config.toml
arch = "resnext"
model = "audio embedding model"
dataset = "struck, bounced, scraped and rolled objects made by modal synthesis"
train_examples = 78125
gain_aug_db = 10
noise_aug = 0.002
time_shift_ms = 50
n_mels = 64
hop_length = 160
input = "log_mel"
spec_augment = true
win_length = 512
targets = ["striker"]
num_classes = 2
embedding_dim = 64
norm = "batchnorm"
activation = "hardswish"
depths = [2, 4, 4]
kernel_size = 3
stem = "deep"
avg_pool_shortcut = false
widths = [128, 256, 512]
am_softmax_margin = 0.1
am_softmax_scale = 30
init = "torch_default"
residual_init = "scaled_by_depth"
optimizer = "nadamw"
lr = 0.0032
beta1 = 0.9
beta2 = 0.95
eps = 1e-10
grad_clip = 1.0
steps = 12900
batch_size = 256
epochs = 42.3
lr_schedule = "wsd"
decay_fraction = 0.4
final_lr_fraction = 0.1
warmup_steps = 640
weight_decay = 0.03
Rows from block 2 of a small audio embedding model, named by matrix and row number. Rows with one number belong to one channel. Each number is 128 + 24 x the weight over its row's rms, rounded and kept within 0 to 255. All counts start at 0. Numbers have three digits each. After the name is the row's rms in percent of the matrix's.
After each channel's rows are labels from the 100 clips, of 14848, where the channel reaches its highest value: "responds to" is what is common among them; "peak in band" is the frequency band that holds the peak. Only what is clearly more common there than usual is listed. The data: struck, bounced, scraped and rolled objects made by modal synthesis.
# convs1: grouped (4 groups) 3x3 conv, stride 2 (model.blocks.2.convs.1.weight, 128x32x3x3, each kernel summed), inputs within the group 0-31
# convs2: expand pointwise conv (model.blocks.2.convs.2.weight, 256x128x1x1, transposed), outputs 0-85

convs1.33 123:079158137122154115111118122149081104128128103119122170111138133141101136134155121095169121176154
convs2.33 102:126091152125152167127135097136125211085123115105134136139126117117088140128148169094113110165144095100137162150133128143117116091128100163127148122117148137112120104121147136158120179107118144138095134143136141128117120142134138091124104148155124108152136141
responds to: hard striker; scraping
peak in band: 4000 to 8000 Hz

convs1.21 122:119180111116090163136144099113153135095156166120131141134153144104098137101098118152120112141086
convs2.21 087:074149129115119094104107104128127123099128139138097091073143088132120154150138131176154162115125121101161113145082136122126107139144121141136109162121125115102105150169114135142134160127138068176093127100162120081158102122104145139130123148131095141130100084
responds to: thin (high-pass); striker: soft
peak in band: 250 to 500 Hz

convs1.31 112:122120122127073125110134109096141137089127142142096149095141109118115119097098147090110099098082
convs2.31 098:085117115104115081099131126132143114144148123132102126087152127148156122119137133194170172131123139120169087144102145137106125126165139155098115170154126150100114131156130164150154130164121088169117134095142149103165103088119149145134128158142114145095098117
responds to: thin (high-pass); repeated hits
peak in band: 250 to 500 Hz

convs1.101 086:126084144137112106087111155077150085130100125093120125137117122143155142117093087115119123152105
convs2.101 100:151141107092118124122152083135135103178074135072070115164137147148110122140129117128135139104134130146138129126140147141107137156086136122149105128106149125107143171095154086094112137126135156112162144148161102137122129142107104078121098101142128115167152168
responds to: striker: soft; steel-like damping
peak in band: 500 to 1000 Hz

convs1.96 101:135124130166133080134082148045107124128132125132143138128147103131131106100118165114132137115134
convs2.96 092:129132166125109111154164160102143084086104099131157102130148103108163164119129105155149130150152172124126050114141168118146122102156134137101108119132089140148130100184168152144103072166103132141099155151121170173133162114139125159112127115097089123090077146
responds to: striker: soft; thin (high-pass)
peak in band: 250 to 500 Hz; 500 to 1000 Hz

convs1.24 074:111101119121112094090150122095127141111090114157111152080116082086101122110109135120144130119101
convs2.24 100:102095099107150130152127146135137071134109130161117135111142129103176096122138120084118117130121134156120113094143126082149141116139150117118147131159095105129108125138112101106113092089120113053111121138116116145140144122139148137119162085065174138106109126
responds to: striker: soft; small; mains hum
peak in band: 250 to 500 Hz

convs1.1 125:125193113119123172130142099139124133124145161117132122142144146106118139126136120187113165174111
convs2.1 093:096154132140104089103117097149127127105114130114129087080131094126109125165140126127145159116134132096135116152109145131110142171134113116137113143139121112084107169163098121142145130117139058172100118109179110069117109156097138135143143131135089161151118076
responds to: thin (high-pass); striker: soft; scraping
peak in band: 250 to 500 Hz

convs1.36 132:098102115134149132127093153105126118144151096144141109112094109128108127112083122122132066151083
convs2.36 099:115122141108149116098104145137125102108148120145116156107126080128138155129144105139122122129079098091153107103134147122141147121133108111105148126095101096114088156116103130130130093100130124113101155086139103129173157116157139152133189132072179104118105082
responds to: striker: soft; string
peak in band: 1000 to 2000 Hz

convs1.94 116:130130154104107130128132156136135161125108092116138121085104087125085123155156082115109100114086
convs2.94 084:121128123094142090090107089123117130127157123155106161131138100135102137126129122210149146128114093111146130155100132146114123150150105094132130160095095128090127137138136148154162135139114095150125125114130129094124090099118131123116130186141122112109127110
responds to: thin (high-pass)
peak in band: 250 to 500 Hz

convs1.120 116:107134129118111135112105144102157100142181130167148137099155122126121127139170095163173127134163
convs2.120 102:111150112121135087103095103123090129115053129126091074090105115119124093129123134116145165127113103102099110072117149108120155163124121136126114133095087126136113136138094088119112120115137075136106142124114080086086123145133135144132156078143147130129099073
responds to: striker: soft; small; clipping; text has "clipped"
peak in band: 500 to 1000 Hz

convs1.97 108:126151124124139068148138143075173123147127084129122138125152130103130074145104112130127121114102
convs2.97 085:127079118128087083119136157130142127115086127128095113133128124142178140161141147104087105136104126110157119082191164141140171130105094131122076095127120132153125139098117133140094149138162114119151165123098115145136173180105140113158143107129142147193163111
responds to: striker: soft; repeated hits
peak in band: 500 to 1000 Hz; 250 to 500 Hz

convs1.57 118:083163112106143138122098118154105117088116113114089164104132128144089141134159133090147133153155
convs2.57 084:157127129125134153115108120168121186148138107118118121136137136118104152096164148123109134146139102117141127158120110164145117129119113134143109125121163094105128141107134130132149174117122134121110122145127121128123107121123135055137076159189135135142135150
responds to: hard striker; size: large; membrane
peak in band: 2000 to 4000 Hz

convs1.45 150:090135118121108116075112144133087153103150082137090147113124137130093127089128164108118146117138
convs2.45 090:127123113134107097122129083119129146134128109130145083139171130122166123121107152158127142107117101133174081140115079145120118117093088127133109130141157156105114140130153159165140139176129133157135077101117149109148067105116127087155078166186136130120114113
responds to: hard striker; repeated hits
peak in band: 2000 to 4000 Hz

convs1.65 107:111103076124111128136108082131122082114155139126101150164142138132100144103087086133138111124108
convs2.65 098:145152101153156104150112114111145146114147132133143131118138108134140121182083124151144146140117126087159110116119149096127102137119082122114147112148146121158143115140114124114108155120192118129115154111108155173163124168148114110129103161136114107142107140
responds to: striker: soft; repeated hits
peak in band: 500 to 1000 Hz

convs1.111 092:094144146114134173163156122198121142123121172143126129134119121143162151129142162123106144145150
convs2.111 113:117133165121123087115089089175128117171147102118147141136176132144126166099175121141111130108090125141149099157147135161112174146103137116131121135142108136111125141132091146152172121139115101125164120100092104090157092108119154088140152155139118147110134111
responds to: striker: soft; clamped rod
peak in band: 1000 to 2000 Hz

convs1.71 042:111126139109102157137113141161109134124099089122141171075121084127125122137125080142095099129107
convs2.71 096:044131165073108107114135145134081136136113126152095136139132106096122142118105145169130146104142113135107124128146119145114140139133137135139113158100088154119129096101159168166163127156102151167114124154106162110091140113136109136135150162139130135139168124
responds to: striker: soft; repeated hits
peak in band: 0 to 250 Hz

convs1.102 087:073131118108106127118134144158125119124124131120143141071087076118107122119146105105117164100104
convs2.102 109:099130134156208153123138136136105126107171102117152186161140086110085166129126114125148119163094121125134110120130114107136114109179134113134215090122130123137105113140180083105135135132111125094128133135138139114126126128229135151123134090115145112131118150
responds to: striker: soft
peak in band: 0 to 250 Hz

convs1.72 098:156157122123162142152135126139131128172118090122133177072103073145128130133118113135135122127094
convs2.72 108:044123102107106095113127128113110132128103118156097130131101100072140103134071133172121117117109103129123121134121084129112123131117105128175124158124090150110097098097161148143163101156134138157104094123082150111093098129138082114165119163113133122136144110
responds to: thin (high-pass); repeated hits
peak in band: 0 to 250 Hz

convs1.93 122:104115159113114110135131165117151167120124103114141117093112089134089137159163091116120108118081
convs2.93 086:120129107110136093086104077119113128140159129145097158103137097133124120108126116170121134124100118132147156151107117141130125132143139103155137141107099110104120140133103134142162134106107074143123117103115106123129097103096144121117142181128144095114117078
responds to: thin (high-pass); bar
peak in band: 250 to 500 Hz

convs1.16 092:139162140142095163161171105111135177092143130161132112119132154144110135104102106148113133134089
convs2.16 106:150106151111113110108118115160138117136146109116111114072142120137127158131151126145145157143136133106151102171140168161123147179152113122071110152139105127112124143169091155153153120135126062170130133096161122058164125121105158146150148146115071157127130080
responds to: thin (high-pass); striker: soft
peak in band: 250 to 500 Hz

convs1.109 079:106118139102096127119106140068167099131124144136119126106148101127107129120128051139139109137136
convs2.109 095:130123091078109113102099100130100105157048120087087092151128151116125115128146124095128164093115130137120121102142164147083185194098130130148119124097111124115113171114129101123124134121121112132143146121165083099085154148113125082124137082138120102157153115
responds to: striker: soft; small; clipping; text has "clipped"
peak in band: 500 to 1000 Hz; 1000 to 2000 Hz

convs1.12 092:113140127133073129109120126156161106099133143099135165086140113119141132108102159166106104170115
convs2.12 116:091074143118115108127132136109093123115095093126095127091096099094120151128102129148084125102101090131109125089145132118135129138075110160150091114121106128129115141104152128134145121129116143134143131129096139120090136130099080122177146133115111112154144152
responds to: striker: soft; repeated hits
peak in band: 250 to 500 Hz; 500 to 1000 Hz

convs1.64 082:135152127093122189164092134161125120141120110114131182119111100162134124154133126130132083110127
convs2.64 093:147165111190111139142130105140122120101127122130146104093118163136129121127093142142123121149121166139117136132137124110108112132099138140206134196144129117126148105105085113100126128119125065099117119108086099180109137177133113110123117133111148154180128087
responds to: thin (high-pass); striker: soft
peak in band: 0 to 250 Hz

convs1.14 091:144114151159088118100139144112134142116092113140091148060120138140140122124124173135090145128104
convs2.14 115:135122122146099151106119135166128074173133090131102129160103149126132134091160108123120160105148163161128103133169139153119187163135158129125127108143117154093151135137123149131153105138104134148210124150125109118094142130114140128153135116121148140130146151
responds to: striker: soft; clamped rod
peak in band: 1000 to 2000 Hz

convs1.106 054:091143116136155148185155124152121139156108146124097150120140115161148138145143173152093114162138
convs2.106 111:095135141108100128148148139142107118141111151167165108164152129107139158127120096106154145130089104116128148120114136115133147132124148109112121150160096149119078164141171127124155095127131153141123139098116137089153122110156146139141113133135134158099099146
responds to: striker: soft; clamped rod
peak in band: 1000 to 2000 Hz

convs1.100 058:128131122114088080149127110087137152113131067123129128120111135130104062108123095117120125120127
convs2.100 104:138074087083123111129131104130163107121111140091081134136118114151144147163146137141123106135128131137155136133169183155106153140127117146119091117147131128114139120108118122125151125131147105102133159123135105092118171180100124102143128128108096146178156102
responds to: striker: soft; repeated hits
peak in band: 500 to 1000 Hz; 250 to 500 Hz

convs1.123 069:151120122155111144123149129094134147131119162111111127114142110091113062114112096107102154079111
convs2.123 114:089081163127124146115131182142129153128116119165135151164136100125146153102143152137110159163107136121133135125130141134137158151131115153107134112136143158138109108132188163141134172148123185128136140121087161133122153124155154154114159119145121134132145148
responds to: striker: soft; repeated hits
peak in band: 0 to 250 Hz

convs1.50 085:098151125146105127098141124151113138103139110163101115125145129113108116132168132074103186104157
convs2.50 099:079132113099127124132164100107103141129108130117160062161126124143114092122112168111136179119130127142116128124108102141123128146117153166126131118106146184091120150126160132159124157147107162152149076147154167133118100123132129117119066130166136129130140138
responds to: hard striker
peak in band: 2000 to 4000 Hz

convs1.39 105:094134106123141138113133083130114074129073110121142134122118086132106123127132088092138090149133
convs2.39 091:119093157088174152126165087110142157106102116068146146100121117130127122140135147097138151143137135105123133102138152125152137113119126171099110086110130141142122124105124113155084122123134126121122156156163137140106150131131135123143135118128095091124085115
responds to: hard striker; membrane
peak in band: 2000 to 4000 Hz

convs1.89 087:142161138100135191155093154153123132151122102120129167102102082154132110149123128151136114106130
convs2.89 102:110162104208118130154124114128126122112102137156141104095112128114161124117082144156112117113115106117119137127090105116124126139101106143216146154126136109133113109103121092108168118114117070096139137086089087139145111130126101106143131120107165099139118058
responds to: thin (high-pass); striker: soft
peak in band: 0 to 250 Hz

convs1.54 130:159140115105097104152108109141143150090134171113079112125118138117155115160164138120101163104149
convs2.54 101:144136131105110174117088129165114103199138068150121104156122143110109126107170125121092154098132153159101093156128134161155145152111180127117120098125134144135124165114136140150154124121101136135121127130128124148113163133107165155113120132121118104116147126
responds to: striker: soft; small
peak in band: 250 to 500 Hz

convs1.3 101:114108112141113117122153117127114153137119119156105126111135105134141109119140162088038127093117
convs2.3 114:149115115134098145095115127157141109159143024163120122153138148126143117082161136120094128141148174175163076134151141149155150148141164149134129101145148163124151151133142139143136138128118131142140141163114122154126139118130149141131127117125143129119132145
responds to: striker: soft; clamped rod
peak in band: 1000 to 2000 Hz

convs1.20 120:092141101120102119113177114089116166098100129165107148103123125095105099120109132128125120120086
convs2.20 104:145122149134109118184167142124166102088126142134151135093171147125157148132133105165189139152155160139137089145115143108138098102158122140112120158172093130134137100189098135129106089165115096156070145126129135122142126091118123153135136137113081191098094114
responds to: thin (high-pass); membrane
peak in band: 250 to 500 Hz

convs1.76 075:140156148120139160152131147158135152133110094126150171083107086136104133155142087142118122118089
convs2.76 087:078133147094104117111129123134094127141128119156093136142137087095110128132103137165127129133124109129123116159123116157128136146145130113139103151107092148114114105120162162166177126152105140173116102130093148119084115118135100121125116174128116111136170102
responds to: striker: soft; repeated hits; thin (high-pass)
peak in band: 0 to 250 Hz; 250 to 500 Hz

convs1.15 080:118126131133117123067106137168149097137127110108136164143099099135159121149144153149072148142137
convs2.15 110:117073132115111115117131133125108120118112070123095125128111117089130149098107126133064098115122114141129113121148121141133132121075129140116107090133110126126127139108162142132141121128124156129142124148108151132123122113120098130177123129125110103141139184
responds to: striker: soft; repeated hits
peak in band: 250 to 500 Hz

convs1.126 115:087119124159147171128144134173144076129142162154118119097113126129141174132147124143122114166142
convs2.126 093:085138172144121094099114130150073114123099116134124122143175115108113164100146123160121145099091095118130103087095114109145139130092129122126120130126111112140129120123145095129143120147082146140099129139144104110137075116135157157095116103115127112111103118
responds to: striker: soft; clamped rod
peak in band: 1000 to 2000 Hz

convs1.82 063:110083144110118119103156133136088139116096137126128146153138170122099081150143132149097137131180
convs2.82 085:129138161088096132127143154168137106127119118133102087108121140138136152158140126147149176133168140122088084179145160170123131147142157145088069138120126150118139129162138194169156133133089133176096113141159142120113128123120130142126093171125091136138158119
responds to: repeated hits; thin (high-pass)
peak in band: 0 to 250 Hz; 250 to 500 Hz

convs1.85 128:103097134138102097129155116116117127127121147092142114143149164128084114130146117109071158153175
convs2.85 083:110101105109098090108141155148162125130133122130127124134097169154145105140152148151126120164163159160080128145164141153125137116142178166108104126169123134118160132140130198166130134156121124131130100173137151147092127154102165126130105158125109167157181140
responds to: striker: soft; small; repeated hits
peak in band: 250 to 500 Hz

convs1.10 092:103094112118114090108159123100114157117075102168116152097120116094105113132124121097135129100106
convs2.10 098:129098136139146144197151177147155098097111141175158135145110136122152118127127134118157131157144128142106115106104119089152111110139131137122147136170119124133127076139138120109090116128125162114109144153107139139119128109135143166100139101095127165107126160
responds to: striker: soft; clipping; text has "clipped"
peak in band: 250 to 500 Hz

convs1.84 060:121120155117143126128146145120134164131098106138152135077119106126068117165160074129110134149117
convs2.84 096:136121098094110066130099132125138120148152135181143141139117161162124093134141141181160135138106116151122140148104121134129133138152144129132150157145108153099129148133137167161158123139128109163136125107115142099142085132119154137095138204153148103137146119
responds to: thin (high-pass); repeated hits
peak in band: 250 to 500 Hz; 0 to 250 Hz

convs1.104 102:161165119119120120167152089137132158100115133103115101150158134131137068107117143090103135104120
convs2.104 095:071099126109111098116136165120177131118128133174151140133121120118144134128130160146113140166126150160126129145114104119137093104152148161121106122153149154124128111132164172143143153157112144156077096128079162162135147131107122146113097154112073126130138132
responds to: striker: soft; repeated hits
peak in band: 0 to 250 Hz

convs1.19 089:154132157161102115106132144139144130125111124096122127083104129161159162129129144188146142176133
convs2.19 105:098116132085123130120140074162087099143087100091082124125091146118096146105139113138130196114106106086098103113157149139126176187139127135111094121098075132102112143138130131113160103142100118154186144095141096085121118119145136082160130147111116119116124130
responds to: striker: soft; clamped rod
peak in band: 1000 to 2000 Hz; 500 to 1000 Hz

convs1.118 074:148121135162151071138091131104067121135123085113124144141136129151136121111123178134113138101135
convs2.118 104:139093139111088115128123142140105074155126115159139106146135138084139123126147094132150132129143138140123097148126144131169129109140159130143125146144070127114111151149158143138154075135107128145096111149112160149141127107122151142152130143087128118094111171
responds to: striker: soft; repeated hits
peak in band: 0 to 250 Hz

convs1.99 079:107128128105125117122141144109119121107145155116137119095117073080110098108125097106130141077081
convs2.99 104:090120119135204139099110137145125133118151105129140170151123084095112156113134137126107105164102130126129115120130097098161131132155140115143195085133121110131116095119166099103126125115129131105134131158102153146132119131190154156140132103088143094108097156
responds to: striker: soft; repeated hits
peak in band: 0 to 250 Hz

convs1.0 104:078093090095138099125131119115104127123096114148173143121127122071085124129130129129099127116114
convs2.0 087:181156122159107153117137109176124131161133149121096110142116158135109137110150149141125163113154145170133147135130155121139136155124165148158132144144177148121160157105116114117139163122122137115141131159114125128132112099099147128115104113148112152111120150
responds to: thin (high-pass); clipping; text has "clipped"
peak in band: 0 to 250 Hz

convs1.60 112:069145111105125137106092128143106118082133107120078131098115125130077134132137125085132143128138
convs2.60 091:170145107132108126120136107145130154150126110114118109142144154133136132109138146148120140130142117138149107152105090170141112134111102142150101127128176131094142136125134131137146176154125135150143093146135137132135088105103125056149061142181121147127128150
responds to: hard striker; large; action: repeated hits
peak in band: 2000 to 4000 Hz

convs1.49 106:125170125120124148087133116162099147108106090134112178141135120151115141099160175124123137125168
convs2.49 085:128098165098175163114119121118093158098130108122125137123155105086114127091133134108099138128107079105136138122129111128140133096089104141115141123110124130158089124102128139173104125119093149130082112113146149104120122107127145109127146149149150099121107113
responds to: hard striker
peak in band: 2000 to 4000 Hz

convs1.125 095:089119112116111094109165160130146117167119075121111155141129162100124102163105111144112125107103
convs2.125 081:128114166099103124120100116145137133095109126122075132117156093162175171186136133078124126144106116051181128115142155141155140122108068100123098111079121121163132143141109120130129136126202092125114176102112114133167152167128133130154138103138133123145126108
responds to: striker: soft; small
peak in band: 500 to 1000 Hz

convs1.108 100:160130146088102152122120127117059171137122169140130146145129106161145099112144144143142146141149
convs2.108 097:092101086074130094098103097138111098173120133144092104123115137124127116141129149172124160109112119146128138115141130148069174203091148140155109160110132151095106169126125140139138122153170109166166141116101114102109104121104105080154138159142098120107141090
responds to: thin (high-pass)
peak in band: 250 to 500 Hz

convs1.2 107:142118141136083102104135167131115126107082079140106129073084138139145123141114141133130153140107
convs2.2 094:121122124141092137123126117165142060164117110103069140139106169143136142134151095154131161110130154125127107114177159143109191163135151127157108127138121128101151147150136136119150105157134114158209141132130077127108137162105152112145133133125136138139138121
responds to: striker: soft
peak in band: 1000 to 2000 Hz; 500 to 1000 Hz

convs1.62 066:119104121143099083146096145100131140160146134141146113091125147090130091132146135095092169104146
convs2.62 097:117106133097154124133123151160067121137132117164135101119113086059141102117169107107107147123080117138115115154142147151171148139124145097120143131109075117170063129132118127137124118078130123118128093121134114137086154127149174143138170125132176113138125119
responds to: striker: soft; medium
peak in band: 0 to 250 Hz

convs1.74 111:146154142123130160125145143163123147123098092127143142068103086115093119140145088132123128121087
convs2.74 090:066119125101114091107113111130108113129146122173097133144148077120121136143104130210132125128115099116145108167117127155094137146131102097138125159119098153096110112123160149163176114157129121171127122112116148089093093118127122126145118186138112122119145115
responds to: thin (high-pass); striker: soft
peak in band: 250 to 500 Hz

convs1.122 117:125129117136119077123147145081173094123116087121120119135144125096136089129098086120127104107102
convs2.122 096:117090092130114106129129149120150131111108135134075132142119110164153140182127147137122106152128108095154121118153148149101128133119080132125112110126147133109130150151135127125117165156189130124155165121132132129130144210129115128155112125125139144202169134
responds to: striker: soft; repeated hits
peak in band: 500 to 1000 Hz